config = dict(
    encoder_norm_position='pre',
    encoder_parallel_block=False,
    encoder_inner_norm=False,
    encoder_drop_path=0.1,
    encoder_layers=8,
    encoder_positions='sincos',
    decoder_norm='layernorm',
    decoder_mlp_ratio=4,
    shampoo_beta=0.999,
)
Rows from block 3 of the image encoder of a small image captioner, named by matrix and row number. Rows with one number within an expert belong to one neuron, the router's apart. Each number is 128 + 24 x the weight over its row's rms, rounded and kept within 0 to 255. All counts start at 0. Numbers have three digits each.
After each expert's rows are labels from the 100 images, of 14848, where the router gives the expert most weight on average: "top examples" is what is common among them. Only what is clearly more common there than usual is listed. The data: views of escape-time and Newton fractals.
# router: router (encoder.blocks.3.mlp.router.weight, 16x256, trained with AdamW), inputs 128-255
# up: expert up (encoder.blocks.3.mlp.up, 16x128x256), inputs 128-255
# down: expert down (encoder.blocks.3.mlp.down, 16x256x128, transposed), outputs 128-255

# expert 8
router.8:132106154095094161111146090153100128087104127098101119103119189114108123128155095142145091124095142161123139120157149097153147131099166131156107126155103161127107100092108105133094115111118146140128106129098103094110108105103099129109139141161096144111161132128114104147121158138092161148111162147155172133138168124141149119124125147152123085175117161152171158093117143133169133116161
up.0:116104139105123143143125113123122111128109129146165146135098131125126118121092113079130166143169124116125158127114133145139132102170158127110149103179164135156175124143174104106106150126160099137146141126118111138170094094119128189120086115146117095140140109094161118152086137142134112139122162127138122117136115132082121082099165115107145097132113149114121131145116151119154160131154
down.0:157136174118118134100113144133126096162149162131113132150120087142187124096139130144134106138131137093147167096147123136135097144124183071130106164109106140140141106127162121119139100090118153137138135123114115131142162088126133146147142138111133111111125153143095141137146122148131096081128136124136070154119130170127135133118166106107111143148152114119122131130158156151103115147074
top examples: earthy

# expert 15
router.15:107171147144143088129114129087101141145111136167162157158107101143155125129120159133121127135135124114124106116096141121136163104133103121126178150150130161150135122084107155138136139175121175134087092159177137132117149108115158101127172116107159105174179127120174099117116106109131165125186105122094150106109091141115141138122121111110118141154097108146127110146078113120119167150133
up.3:153102120132150071121122098130128131129184130133132169111114106145141104094143142101130148120105125096084130180124099106155119098105131109168128175144123165148155123120113139088158145106123122141128152131128128126095128152104101092162129137092157178128134101141139086121093092125092141138115140119112097113122085162144146165163146151123142132132123125164163089159108132120191090147119
down.3:108163089164124094155107097150121151123120075103135186144120102142127089105100138154147150138135121169110131144183089086132138091118131106081160089151173103127103129142112086144119141148128153139154209104113136102148074123114137144115120105110160062110136119108139139120136115141111122156078124135150142115105145147138091140130167113131149149116113109085151121117149163114124109133103
top examples: grey; tricorn; Julia set

# expert 1
router.1:135104154162082149130117098152159107089127127133094143094131177106130161138137125156122088142151131136145119082140158125180123179126161090144145115116151137129119097137128127140105106127147136166144106150108142118095106155135088137097128136177099120138105127172132145135179160193125133174145164135101179128154130124154139143172099153179128098127146156157144117140096158133159136089150
up.0:149092172146111115102115130129102157144092107108121155108120106124121111142114066147096139116112103153132140135164148157152157145110140058155161148111134117155107163126116102141110189139123128077142152095121102091131127125133120169136168113182074104148159117121155160159175143134116172132108123119129164139134128124095120100159170119122098135115144108095171088113131159140133122112136
down.0:124110063091155111111107126126136091163121129134096087152120120139116144143149144154123117093129095120098151117167144165162118108136082113115153107123112155093115127165147162116098132125148134129138111089143067128092117139092069135113138115128143125113129087111102111148112129154122087117156145117151114111145119134146137125168127085171136161142127113117160120105132137081117140147137
top examples: sine Julia set; Newton basins of five roots

# expert 5
router.5:074109114130140149185139126128118158155170100132128114085126157118081122130118145098169145092155133147149154135127123089130090123117159122155121131075133106126119154140097094110156084092117094147129160102104086114132115125129104139115108173150099145079116135142145113148103134163138123171096118127158098172149133145136127150160160113134165146142101175060123182117163153149100159119149
up.0:066126114103111146140119139125105161167143124129172162070151089145111132113131119134108113145109139095147153137106141130143111129109151150130109122148124122119101130122155170123146062143110125122074104101134147139171108135122174101111073125138130120149134121186144166126189119152123147105140121095160121141090197120163119145108134144114166111113161140128111108134180156097110120162161
down.0:179156154083130125138131125108110163123178139127105087125150172082141141109125137146162113146131137157175132138190121045117118156120128159134118157104136128149113174153137156134109110107120073119153157113144131142158122116135119136108114119124134150142172107122126136149090090122154126112106114128094124112136140150117115159153142131155152098154121114150091146125145136109145124153118
top examples: sine Julia set; cubic Julia set

# expert 14
router.14:138164154142104137096118133131127108110097115134121116156118092175136111177125119133157122135104087111120132135167088140102146102131126129077115078112086099086107141130175106121129161129154131100106136182131122116155109087176138135146123153075137124150147129106107115131081152133138142076106134130113094131139120121141150163127139115110134130092163106131130099119146085153135076157122
up.3:098106115163139141158118095117129191132123138114104112122130079145123123158189139119132144122096127118130140124103153087102136085113148151128158111119068145150129078132111142151154113132118118145142093138113091102124097098139129106153096140126151099166111168114120116100159106104119166095110148137155098115115151156129112122091136135166120125113125155135118109089096119120130102139129
down.3:114130112094139169121141110110088125140137130130149151120128131052114114166119167151139142137155131117135140162121129109147134166131117135149134133110147120166115115176170088127112139150123092109135149137111126044073152136133093097116136152101090158091142132148137096076111134161170116148126137127115144154131125096106133130083098086119107184138113189119158124085120146126076119142114
top examples: grey

# expert 10
router.10:102118090130130120167158140132123120145154110123180120126084137116121166095104146103109172103136118077120107120136132121166092122141114120167099139097131139141124122154107100157142064096086071134108150144133098177122156127128102155115121127138155168118128134133108126153145129124145134162151067143138144152146162149126131086139154118089099132118098154087122113120134160115101146126118
up.0:165118134146105136133143175150121131119166107117135108122154083148113148128145079094120136171145125104092078127078129098135155149146118091113085156142116137089126125164121164130106124139167099102093134124115125140120152120120166179153086169110164183125111112111130145171159192112129097143125123134148120103147147159103139139155147141163132135127118093121133093139129136188101160133111
down.0:111116105120158168149131080161113125100135127135135155120101112114109115121135124131138134122168154156185134144105148112089112083126172125152135099119149150104150117144125087160145127140123140153179118136106073142133124137079108120107142124169151083122150137115136115131129132099129145146078154131099150151098130146115144133103140161082096121145092112097091091138107119122152143149134
top examples: vivid; cubic Julia set

# expert 11
router.11:117118170078081147093115092164082129124129117103113109122131155097103116156159100150142096127091120140149124166161126093161119107107147124104107096132111125090113110149091129107115155099163128120137126108101107105133111112171099145144166164123096160134149135139135090166121143136149145108110154124159116153154114132152151150105142143174136144126164169150155161092148105133142140115161
up.0:139121115093102109124144110150114138139123136145141116126160128114138195131138112104136156049132121163145125133083129143116113148124110148120119111103118125099141139125116106099128107162162090108150103114118113106066143144158135154142118140147137141130140145112138131117143132123154128177085158120103116097130159126174120105140133132125121166079118157160127174111161127125116141116138
down.0:091147121151129155143104130141195101134160117137188105166136125151129147106097133112131159157108094166148109140160088112102107134126144120100108108121136143131139146130136134129125157123119143146159153125143160165139126103154181124104151127088130071122111121178170137120112125111152075115132128106190112136098128137112121126136114150150115089116155086095122111159119113103117154138125
top examples: tricorn

# expert 4
router.4:138132163105123167107106103121105099111146113095100107094125172120136139119157146143152102109090119116128108128154158115148123132108156137145103120142126124119110100118117144107093145124115112114148093170092121100098166113112088148112179154131097132117163168117109102157132163124101159097146137157154170138155161130156144113157116102168117116139163158151159154131119126126150146141154
up.0:157121086117143133141140089148124114119179121186161118074161095148140135144152103095108122122138118095132125153129143133107148113128145120117144174119149145128148103156143130083142137127140147124119094167167133170146164163126124127142127109116102122129136107132158144132118127136130123112141145157143163130128126133080121074161090161158155126106172142131104101075133117169135104114135
down.0:101099167109131146148123132139160122143085143110131151127131099093161113130155108122135119145138120124149107142100142144170108179129155110134165144161138115188120116129152112171105101159134130075151111105117140114122100149121124124121085137134167145119124123167118116098132108117154128122145153112122127144109114140169122133150139149165095141098132076177166117147104145096111130119083
top examples: dark

# expert 0
router.0:155141147122130148073130094139080143094126139128103109124123154097113155115159102137100111129087118089081101135160117128181144120093144107115121098135106115114104089106132121119120165138124131136130088167114090139101121137096113189136156107098149147158158112092096116164112132113125133162134129109082148125141115097144150118122120114132122124129115138135180131141114122118169119128156
up.5:068090150099157118115104112125126161149131146124125114137145161107131129065123117089069144109121121134157095126151153095143146076085145121103135127137134115125134149153141158121161173099147086178138116125177117129117138144107118083151150155130076160119128122126109159116153126145086168116110126129113126151171142129151126147118120118106140159178087135143145106160110135107085132173073
down.5:136115122132115153100170138152138110157176122198170155141107139112088096148147088123073143151153087138112097115118113118101127115136107134157152129150160116126127142132067186143127195135149152158148123081133163074110138134121117152121125093167170128141132149104132117108110125116149141072179128094118112128139124102137121121116119157055120122143116114114124119172097142149113130133141
top examples: sine Julia set; grey

# expert 3
router.3:129115183090094157115088092121089121109123116117085082110090161131157125144152116170157105110116106130120111143144143104145133140082155126114110090146141097096111084104088158101102153122133131129149094155102112106087128127137127145129174162131113128143167153107105093152138156154099159106132172126152159155150123126143159134130123136172139106138143166168152146123106106139144175146153
up.0:116129114143114143142127086117112043185170114118125156153138099109113132132141131170110197106115109144106133098185137134165116133115151115125128144094121144130153130093153098119157163110184128076168118099161126158143116135096117095123147074116137102136121121133130140138145133112106175121119090128115141129141147127128160139166140166147106141133134103090137116130126155098119117141157
down.0:133118111129161125145144099097116102058136145127122151168117152095183147114100141126105121129124149159136153146148122121120123151081123110134084130134130154114163133166149127153105165128123127140121139126137109082067103138140109141143160110163140126061120153127127136122129128175152155163150118140081098118114172124088107137137103096136138098148156166139156149103149102104118116166123
top examples: dark

# expert 12
router.12:175106146093116147113133099133107100126127136099113110138146176140143079111132083167148125108085135104093112142115092136141118143097161131082088106147139129083104091115127153137095126128159101124152110164114139107114149135157125157128114167107113114110157131131134097169142136163118152140104184131146153133087098113139149117101178103131123130098135121172143168117145085122156109147125
up.5:113108142133132162181136163151146137129144146139127140149123166156137110111143113154114139134135131091077143115121136116162128121143128124120156188118200144136136134125170177100138161176159145143112094103180149133116093178146137123123100114126165134133122083139111156092127137139114127123163106147101150092131080130099134075139119124108088121140083095140123164121126145139124161146139
down.5:136117152174094105129123135102137103124104123155133137095118129140139119111155137103161135132138123128115177164146123146182113141141107132160118122178148143150135171157151105183121143096136143136093098112091118113101166176103165169144155138115083132116155125164147170138142081106093107128137119177155121134122150139147143125137132061160136106143117080154107100108078103128141122143120
top examples: vivid

# expert 7
router.7:122120137109111146087103104152103111088130121106096093121147154137117119127158118146167127133118109147123082122157130116133130172089138153118097112125102105120105094153106134108104128110125109134153096170093094117119130112142098148140142152136093153140154148131102098168125167151105150129105154149151133153155160148163144137139122140161150128112164183152163163106160121155147108104142
up.5:100185148120139146131128157094131162163135163123126128167141159110178126121124145123122158116108172127142170095144180099137129155143108092140112114138133103095068145161161132161156156127139135128076117167162144107143135113112147095117099114131137101149099145100117142099147108095099118084166099134125147157122106139119127092131103102129159119136127119127107099117115136125089097107104
down.5:176136135121153123146129146181125139185137148073120126131148121147120133125166082136095118135119119100115181111113102115133125129091105112151129104150138113129111116182106097100073169122138123134137122113125153137104104127121135108122131124130120121168110114132121132117134179157110147110163147172161100123153115108121153109174169106071117140129086124099173173110109110110130168100107
top examples: tricorn; grey

# expert 13
router.13:117124175091102157086097112145085132113157128111110103114139162121118131116154123166164114094102086107136105138147139099153121141097156133124116101114138109099100090117112145099090141110143120102156101143104103104108122131115092156109153157104104141131166162117129110168112164143112169105139148157132168157157137136148154129124154118151116132118141155155154180119132110127131168142144
up.5:168112074149140147202109078122156128103106136140148129093148111165146118154081140156106147163117175129114113111176097137159158124146124108142108141122174151121102132159174105085136113130119112153105127100143165108146139160142168093134140117140066098134135148168156125124199076159117138122109161143165103127128135133103121138121149139132092152116148122096151143105157122136121128161129
down.5:110131135167089179150151163100124133121133142107103119094108096123135117118068157119169111127143175161146166146097111146178164167128107104153149117172130133122136094085113083125152075135124082166150093139155108107135101130111144145141141145185151085111106124126128176116149127152130160113143151136092168136139107133106085130161141110111142116140129167077134105134141119142153158098106
top examples: pastel; Newton basins of three roots

# expert 9
router.9:097119144124116112156109103117108132128173104177117166108162139121132124166080164112144140108186151133164168122097123102105103122157155110111172133096135141136156138112121111144126103128158140135124168115160140122108111096161134143135119140133088117141094118176167109129089100110165122127153134112126080136118074132143144145143127113152136132099142105119084143163132116113139170146157
up.0:141107122129158106124153103122102097099138168104123150112154140168077111109131136149162107125173132149134141112146135156134135127141133158124128119112142126135123139157150129120145073118091125119152139103143144162130103115099097139122105125165133099111104141158125097137148113105077100145112095070138105077146170139105119112139154098151133150149114148111141098185161107135116142149104
down.0:121142102134112136144107123111162092091112106129131144155159092097102111125122085129170157148138117164135090123090124164120122143155131118163148131126128090161133133103163100109134136111139137138123139124087135090147144104151103138124133166125094132107159143112164129139141164100080188112108136107166092124100130158130088123116139119111105120104101155125136159155120177162139115145158
top examples: sine Julia set

# expert 2
router.2:097099174111130140125124114168083136106141122111071074110141153109137109136131126145171096112083120114133105126148165099152135118124124118133127117129117131114099102135078159141095128108137117122098088111074112107132137130132118120110156173172093121108135137165135086157111152145096142114137143170153174141171143144158146116138140115150103131144152160161149174106118143123124157144150
up.0:106147134162102147116103117163117090132103118151116131140150081131117108121125108160141146086102087135134117126122147115111114074120123157106166110142120161115122105136126190164115109140132141125104138069148125160096129118113117161133104118149153085132109149148127132100094140129114091105122119116129113095151155139148153110126175140166131152129151116094138135083143180136125090107128
down.0:153122137109134135097139141155140114123127143123156160098107132123117143151133120132133085133106120155109163164149110142145184123152120146114143136103102149110118135108132077106076105118144169132132090086109154162147074122115145136107111074127117155138131105134127122145150132131133083168093146137115126164146123138126125119134106106129080153115126109147117166131139126077165127104086
top examples: close-up; Newton basins of three roots